{"model": "model that predicts concentration at each pixel", "dataset": "reaction-diffusion patterns (Gray-Scott)", "train_examples": 95000, "image_size": 64, "crop_scale_min": 1, "horizontal_flip": true, "translate": 0.06, "color_jitter": 0.1, "cutout": 0.25, "arch": "unet", "norm": "groupnorm", "hidden_act": "relu", "weight_standardization": false, "channel_attention": "se", "pixel_unshuffle": 2, "widths": [64, 128, 192], "blocks_per_level": 1, "block": "sep", "attention": false, "upsampling": "pixel_shuffle", "loss": "mse", "targets": "concentration", "init": "trunc_normal_002", "residual_init": "none", "optimizer": "muon", "muon_scale": "match_rms_adamw", "learning_rate": 0.0019, "momentum": 0.95, "nesterov": true, "orthogonalizer": "newton_schulz_5", "adamw_lr_other_params": 0.0016, "max_grad_norm": 0.5, "gradient_centralization": true, "max_steps": 10400, "batch_size": 256, "epochs": 28.0, "lr_schedule": "cosine", "final_lr_fraction": 0.1, "warmup_steps": 2080, "weight_decay": 0.06, "adamw_weight_decay_other_params": 0.05}
Rows from block 3, named by matrix and row number. Rows with one number belong to one channel. Each number is 500 + 40 x the weight over its row's rms, rounded and kept within 0 to 999. All counts start at 0. Numbers have three digits each. After the name is the row's rms in percent of the matrix's.
# convs1: first pointwise conv (model.mid.1.convs.1.weight, 192x192x1x1), inputs 64-127
# convs3: second pointwise conv (model.mid.1.convs.3.weight, 192x192x1x1, transposed), outputs 64-127
convs1.7 083:516517404496571509455562615449509441500488493565513471468454485509444478489515491444517520577530536485466507530538449487477527553565397497379498484546511460476485502524494553525501462513479442
convs1.8 091:511537559499482490502504479499467461489483530521508518548484400438576519483426512473540580480500461556492490586530501549503514527461583515519473537470506494516491545510511497495503460501526449
convs1.9 127:490481488505479502411589498514509393494496485559431522510511490484462502455494485500540463588549491550455532508465475462507515497536530558361556378481489474493486412522500527445502505530520473
convs1.10 059:507478510531523531429565576485494457527476540572481492498455476462472420494466537484507551596458547485477526495406575502505482530505556469416444461528462522489516473508544508435544474416477459
convs1.11 041:504512475512504536419541568535491473520487532572481470493480521457442404497474500524504573604492557486461509520471550515488501489536526479295465452465485500516466452503528481418505451382480470
convs1.12 057:511497552531549562419528527523473461534490493548481514501467488439468391472499490483483545525491536522499513528375570491545479519472553458427430497512458532516493495526532488426511481445515465
convs1.13 043:513521516530523547478566557522512453526496536578474486498490519508463412498454518497509568618464559479464513491497564486482486465515527464323461481471484536504477478501512500459501484385491443
convs1.14 115:495506426491484515474583517487520452504497503583460521497486463476504490514513509478575554633506530532432490531482581449516514535510523534427512472459502508475483463500471498488500498463482456
convs1.15 092:490489554503540500446513481516509473511505491545482528522477483441427428492495501453489533530552531534463524463380558448545466594473568501409476509500478500507480503497480476450490466443506473
convs1.16 042:501516470522509565415571546571489462515484513552463489500471500485421419473475503505497560606460551524480501500490540500494496495510505471340462483457482543533489484529505500393498489414455457
convs1.17 141:489523504497483466609445440474486555490486510480474535495474537481492545482492494544567464491507464526675455514436460499500504499531520504546718563487490498515498521502518502514482504459494471
convs1.18 146:498518509490505555442494514479487480503495520520465544509495497459494414486528483475510515584495556560491498470302544455531502625478494469471462547536487497504502522523500486450548478537478458
convs1.19 039:509517460509488557438553568533494467503497533558479476493471505474424419493471491519506552608484558491477509497527541509468492487524500490310463479461490508514471461503517503424487474385475465
convs1.20 138:520511534494577492502554554525500465476504499552465504496519533507451436491500479489517482546518540467510514521568647502498521479513693471426542469506506499549489522500462449441477482452482459
convs1.21 036:536510486505528532426572575504499457514486537581492501482473513480463422479456496521499581614463536473449511520516537504475505495524527462347421480466508478519484433521509467407496477387471483
convs1.22 131:501548522487479492490437536516513507521493500476466499521490458480547570476523496418352464484650458555386646519477472424502528506492400527548438497521498527491501490515496547535496554491500474
convs1.23 040:497524455522485549422555560550499471505496530558465479507470496479422414498488488515503546611487563508476514498493541504484497493523501493309468467459481518510474466515509505420495458394469468
convs1.24 100:480512506520515523480537503532519533504479498521444482489523482487498487531555496478403517516468541502568473513474537538456484480444510501521661555517464496522492519507500581474507509532532525
convs1.25 121:467515519511493447501480502493502544528481493479441477495506517484509453512422509502489574557520458526405491546453535590474537500531479510505519486498489502512505503521512479473485404559515556
convs1.26 096:509496494486486619530481468519521474473501453497471506525533541518568498492489464469439525479483461435516553506535558550521464496481546527482547468537498503526517443478565515496442506529524448
convs1.27 046:470462575515396547461509494539472470474491573506463510514495486494562451480501491487457453526464546499615408529475511527476473514491532532517452541515468503481489523473381522465516531439480524
convs1.28 103:538542550475440523545581519496506481486456542619440491498515464500545595479533487409446490514482614530477576504499506530512556540514526460486434539501467520473467568476539557468476527537448463
convs1.29 124:525481521479475537523463424463481519496504520500480504484512485525574478513515496533413503507493437499396484513518544425525502502510449440545525581487491493541499468507429415557509577593482550
convs1.30 069:530520584519495489546455494466546420441461464490595497533503531492507466521458521475496496504473514491527542453508453451485458494452557478550495525545532523434492449495469576477501483505514479
convs1.31 029:505541531493469521465462488521475426519501528519536486460471531523511478529575475457510544594440492484626384517494423475485525522423440462520492518561489493484503559528393457532475548476534553
convs1.32 125:484486473503545644419425533482488506546505492556439482500495473504485471524481497371491541556521485478511519484478542560494505507429523478481467520482500505435503446510386480455522506545511463
convs1.33 123:507504444498462469508410492504482596488491512478476541513531547518622482539509485486437514501611505417548550477464495623530479505528428464566498525537517526451489522509546534586456497539465459
convs1.34 041:528507579530451534467480453460524460562518515508526514462457515498473485521548502478470522562417525545728455484487455463524517520432522500512433497512499530532523482493343499513463490481534568
convs1.35 179:511504530513508484495530581472503541505495540450530496493512502483464439502500494529471487521486523501514485484481535497505509506426456511486531469517496514599513508511433494481475502529465463
convs1.36 057:505483486549432489475467482460536487496492494527589504492505479495547410533522530456545441533479595522542455487481437533478530528414512527479402475522479505510539615531479505465499475440495464
convs1.37 144:509498482497483517507485533542502489482508516630422543521519530469448448510465490587501487526445383431481431528460529549507486495478434539473576556502500535447517495499429465528483492542498519
convs1.38 031:455514554517451489456466489483523413521532530513547453470468515527513484537592484470514518585458516492646402516486422504499528526431456460521480511552455500475469546493383489544479513472555529
convs1.39 095:493493518492489492491471457442487588504487540428515523506512532482426433512509474448454565422469551515625488478494500434512495507481548501519429543487504517519503484490495554470555505470497525
convs1.40 046:525504543504474482473463475465509404509502522463502491434480503472485501529555528471514473535446485477571420488436407451519538532422437475531462488609541513540518522502428540529475453487557537
convs1.41 080:529490489510504486469493469456499463468481458479388482486483540465472463526514542413469517475481503459515482521533523520487477502424527500488556504518498495386501560492459519485508521504487482
convs1.42 144:496516449508513550514549449499496473469502496457481509499497534535521454513441486429503520480520557481588469549450451397497480532551515485461468496482500501535504509509479492484473483509501476
convs1.43 065:510473474484576507545461525547515500467511503455569522518521519507501465532472470519566518535501482490520510490492428433495478529398575575502442533513491497474521518529535460437482505424499531
convs1.44 132:523434448505479501476497428510503497445484505531482493492472518521519484512478487570531522509524426590490518488461520459480514451489459475503497578509489499537507475539515471547474519492450423
convs1.45 084:533458542507456462467508488446492542513485545531431492506499543509436474521512486510426536473463575524642448469441518566498476482480521529487560538481479531513489528492480535451509509471548542
convs1.46 042:493491537503449523488490484506486457503521572561509530482454507511524433533542496487473532540449569581628452495482519494478547505402502504528447540486496476441505586530378524479506508472497532
convs1.47 096:502479456506558454571481508469501467481515481449490502483516540557547509550488476559451531458499498504549551551522442473466514499478434523499434596514529471474491589528509466452488459478464521
convs1.48 047:519513427503426487563432563494496529518534478534500486508469532546507533481503491503447539444479378539502500511475500471493462510472528523554453499475531515456474512513522563514512454562512486
convs1.49 095:515527498472508530560412524510511506518482531532457499505490472636490528513521499469455502454511433511479506473378509482533470500507533530539473518495495505483511474499535528505485490513513518
convs1.50 135:499520534484479528472550542461487428504504461491480507495504505529458456488492508546517463477514608546430583489503490506487495468451488620433446446508492507463504455485584497549499497539524483
convs3.7 079:519485513530558539540424466535478529507491608437466507494551495461535513487462495472458514467477469550466523429582533563456488537490536471472550472484518526494519509547481576411426471513528385
convs3.8 105:493539472523464500472553462553431550515535519479447541499507522534517491510487501423437512464576553513546491471562509545488461482524452480523449478516526508523498496481516458517593513526476559
convs3.9 129:510483438563491515541496479462502510485489463517540503479538496465500491517486532446509457530549445463401440533474560426492448541455554521512473491431437575504541465451510567527512424576506429
convs3.10 046:524545482539442461582446480469479518451456495552516518476498538490450563502484473488504533483466535447460525460473523555482541540574511464496471442454421552509478479475465542461472528480526464
convs3.11 026:452507552542465495585463477466501563478500512498506474513505472497499513462518540534552519480414578462514514491495572524455553529512475473466493462499429515528425474470527584481505437524485398
convs3.12 040:506553505529478454568460551507500551506519524535509495475505574506465562542534509510527535526452545459480471515505478467465489463523481520443436455498468562448469553429465431483454514477553386
convs3.13 028:527565499545482507575433509398444556509479549519498462446555501509438549524466508506487490499449603478484487491490516519490469495535515503495405475463475538474527486508438538512466517460521415
convs3.14 112:527573547510502509546508518414472463410477473585524509488517516432418545511490510494459474518516600477482472517448535456502462526502479548514433505420383527484511471471529565491505521499502451
convs3.15 064:462489496451549575399524540552482431549520513499487486554539493556543473450485481506467509492535509516562551516529545550514500509459515460413570528550545463495494498521538556509556471549459572
convs3.16 020:398492507503499500480525516528461488553476524535429497491515572464469539505473476494476513585497566490594549495489422404529478491433497482567396465495514451541444491481483498482460529553480482
convs3.17 166:422454573493532541488513459484519487539509500499506472488541498450444452545503493455573539536550408535491576526509465553505501492505517477520507509536526511449494484493476502500485394521459553
convs3.18 111:458484463554496469458420492410544550482449476479554512469482509450502536496475483479485516519513607513479467495561487448460485449513425481517447489442475485562497549504476498462472522540476463
convs3.19 018:485523520472515466467569497475472525513495544503470541466482498515453506483492486430559468527511576463557521523524526508604511460517458490484496499503528470554446471574542479509469456536460537
convs3.20 134:530526547479453464527555530469555516450508513516455506490503476550468513514521493520551492546563493462496525502406448500469444435500524511534551491456543510526399492515471494518467543437526469
convs3.21 023:485492476510537505452521460451516475573463469494482496565444470468489463534456420514509432513563479515552497549478469500529473462535533508470504515522510477543465431551461539577503480514451554
convs3.22 152:523508467505487476501456474524410508487496531513514484478453495511426487494438508526497485551463490491519455502499491518462525477532482426526570598462389501503542524485468537542457565506528497
convs3.23 015:511525487545490528540451498450379482539505549451386508560527545487471532482471561480587512527554553473552521515519506540492488535489610553523506541489508486500543470485441586498512501467441472
convs3.24 110:564519632460492457461518535527498516525490501552445586487516507481399467473520501516412497530507562503532417503507571455519464494511388481419579489518482543531492480501518500538539506582490436
convs3.25 127:447553444490532487606554510529438509455477435428470479446498485577434445499453476575511456469591567501478596486474580452515530501511563518581500507485569487439506504521485489482517562453459457
convs3.26 102:501501487551547487432480435496479468453487568510491515518515537452480553502490486511524540471452461484459501506516550508501485508482441565426503458491486553481506562528537495493496513508500480
convs3.27 042:458493485495476538497496458463541494542484486526491498473448546487500562472437510499554491497497381515447590550551501520561543551516538570499576506482503545461523478472513551526522484510546484
convs3.28 093:478489542518515531505515478574481497519523488482503533499516535579505403549527504491450534480467464507486436471529424557559470542459528500397513444522515445492548435513442480516472474511521504
convs3.29 118:459536634536465471480515512543511454447549505496530523486548495489478465495501528539537503456435471494504458513489505536484513460494519599489489424499589507413492452530440507470496524456522494
convs3.30 060:551418492514484506423467490511509536488521440475504529503555455526505548484572485515507538477550547485549493504477446527547491480455479459443557505531506495562464572606479497457561520574524499
convs3.31 020:486489545534521485471492517418486485486535506521507516477486545503495448459507467452455479518534553511563486495505547503468460552468474523553452548563420469448445480534397546500506507517473464
convs3.32 145:550551510468475474538509478538478475501485515493481534487442485526477534462483468537443489540491559416416550549525568465470510529460452517538448473473538522393500546474533486573560518521487461
convs3.33 122:483514580550479519540483489465456469446512559474535511488567489519492499493449561543456488459466587502515542513457496461488525535558530501349556470518573574547558501502531474468461500482541438
convs3.34 036:519474497481520441501538491517441488522502497512515546520541471528479530527572520494462492563483604475575477530493482451496484495459424487442360492474484477537498476550520542505490383542499482
convs3.35 154:486550569501513460572428475481514399502562496421534525474499521558489536516496529509492516531468455506545533503453448497457511561504461558469505512490497533515530473510559476442482499475524513
convs3.36 062:483473464494529470495497498504574450535506485503482480481486482466528487536531438508461467575463432520489492517542497534499447462477471433478458439497479409518495495458471501541566537522557482
convs3.37 139:509496561485503436505525481522529500484456444590434511455500472492452499505509483493481516561408449496473471515555533422469512450582484443558355499507443516521466494505526461464506575509514520
convs3.38 019:473543510526516522482473491492445446568517497537461499551530501481483498475565407477481515477520599544548517456399498507523464503511528537534438495566494489550462477527553503499470463462531579
convs3.39 109:480480487476521546470504536484457539506472515467516468499512554531561493540503489516580590486518412550445482514512461523555539531503532583545513557495510489453530499445528460479482495440528510
convs3.40 037:515517517510462524455531472547435540568522501550454531459556515566403499472526510482527482508494590480497486497501425457515539507526457457496393477512549475538500448580510516517437443522470438
convs3.41 079:591522584459459520418513471616453554454515520435444519431524482545464539458548469486431485513501580474472443508551513474504476437501397451399552500520531465469534514558562467490507519550485473
convs3.42 189:516496495491487464572534500508558517424499468492541502526540469531517500555514545557492527510483499498438520527413530518530384431503550574535473539470514456472494508474508504462521451463485558
convs3.43 070:499549475518496471530516562445452476488540515480465462549427568510512454535483553419547494588552481512517502516479539473461499513548581553489550553510491556473489459410521520536508449455541516
convs3.44 110:534510540446494536533529462488511487430539496486511535446447438488501429481516536554451464432561546500481537464425542479440570459479532543557491463496556500486468530531485492435495570497525425
convs3.45 102:561501617433514514459487498489479479531505521478491584471528470486438475456541488484372484490495562495579411492525515463496449469459345424422506509481451461493534485516497477505505470574497446
convs3.46 037:403517444513501523483503529431538464517456517479478472506436550512535493501473518518593522550522428503490528573491500514566498490536619567545595513465508531436541496450508549487473562512552535
convs3.47 099:472473501477528502472545427499464488518483485491505487492438534524495463514457489485484487562601451508485475465476472485496490478402508595598521479493401456476506464438502547509564466489538471
convs3.48 026:515560467533516572526500499478483522484450451508516454493560465475494508501528497474644446535507472502436520536472466480539488522483531598613611467490540474488478517482488473503435502480534527
convs3.49 067:477477527495490472482569553481515502521522490545461463511518476492492506458500545534390502471522553536645453492519497428477439517506532442490431510530489464456514491499548502497531422485454524
convs3.50 151:546472615426480568487533503577493460494473564538493513526468414481474534541470530603436514537580522473421471517541448482499544495498514419548526562487434493514480474475524499513519482489501529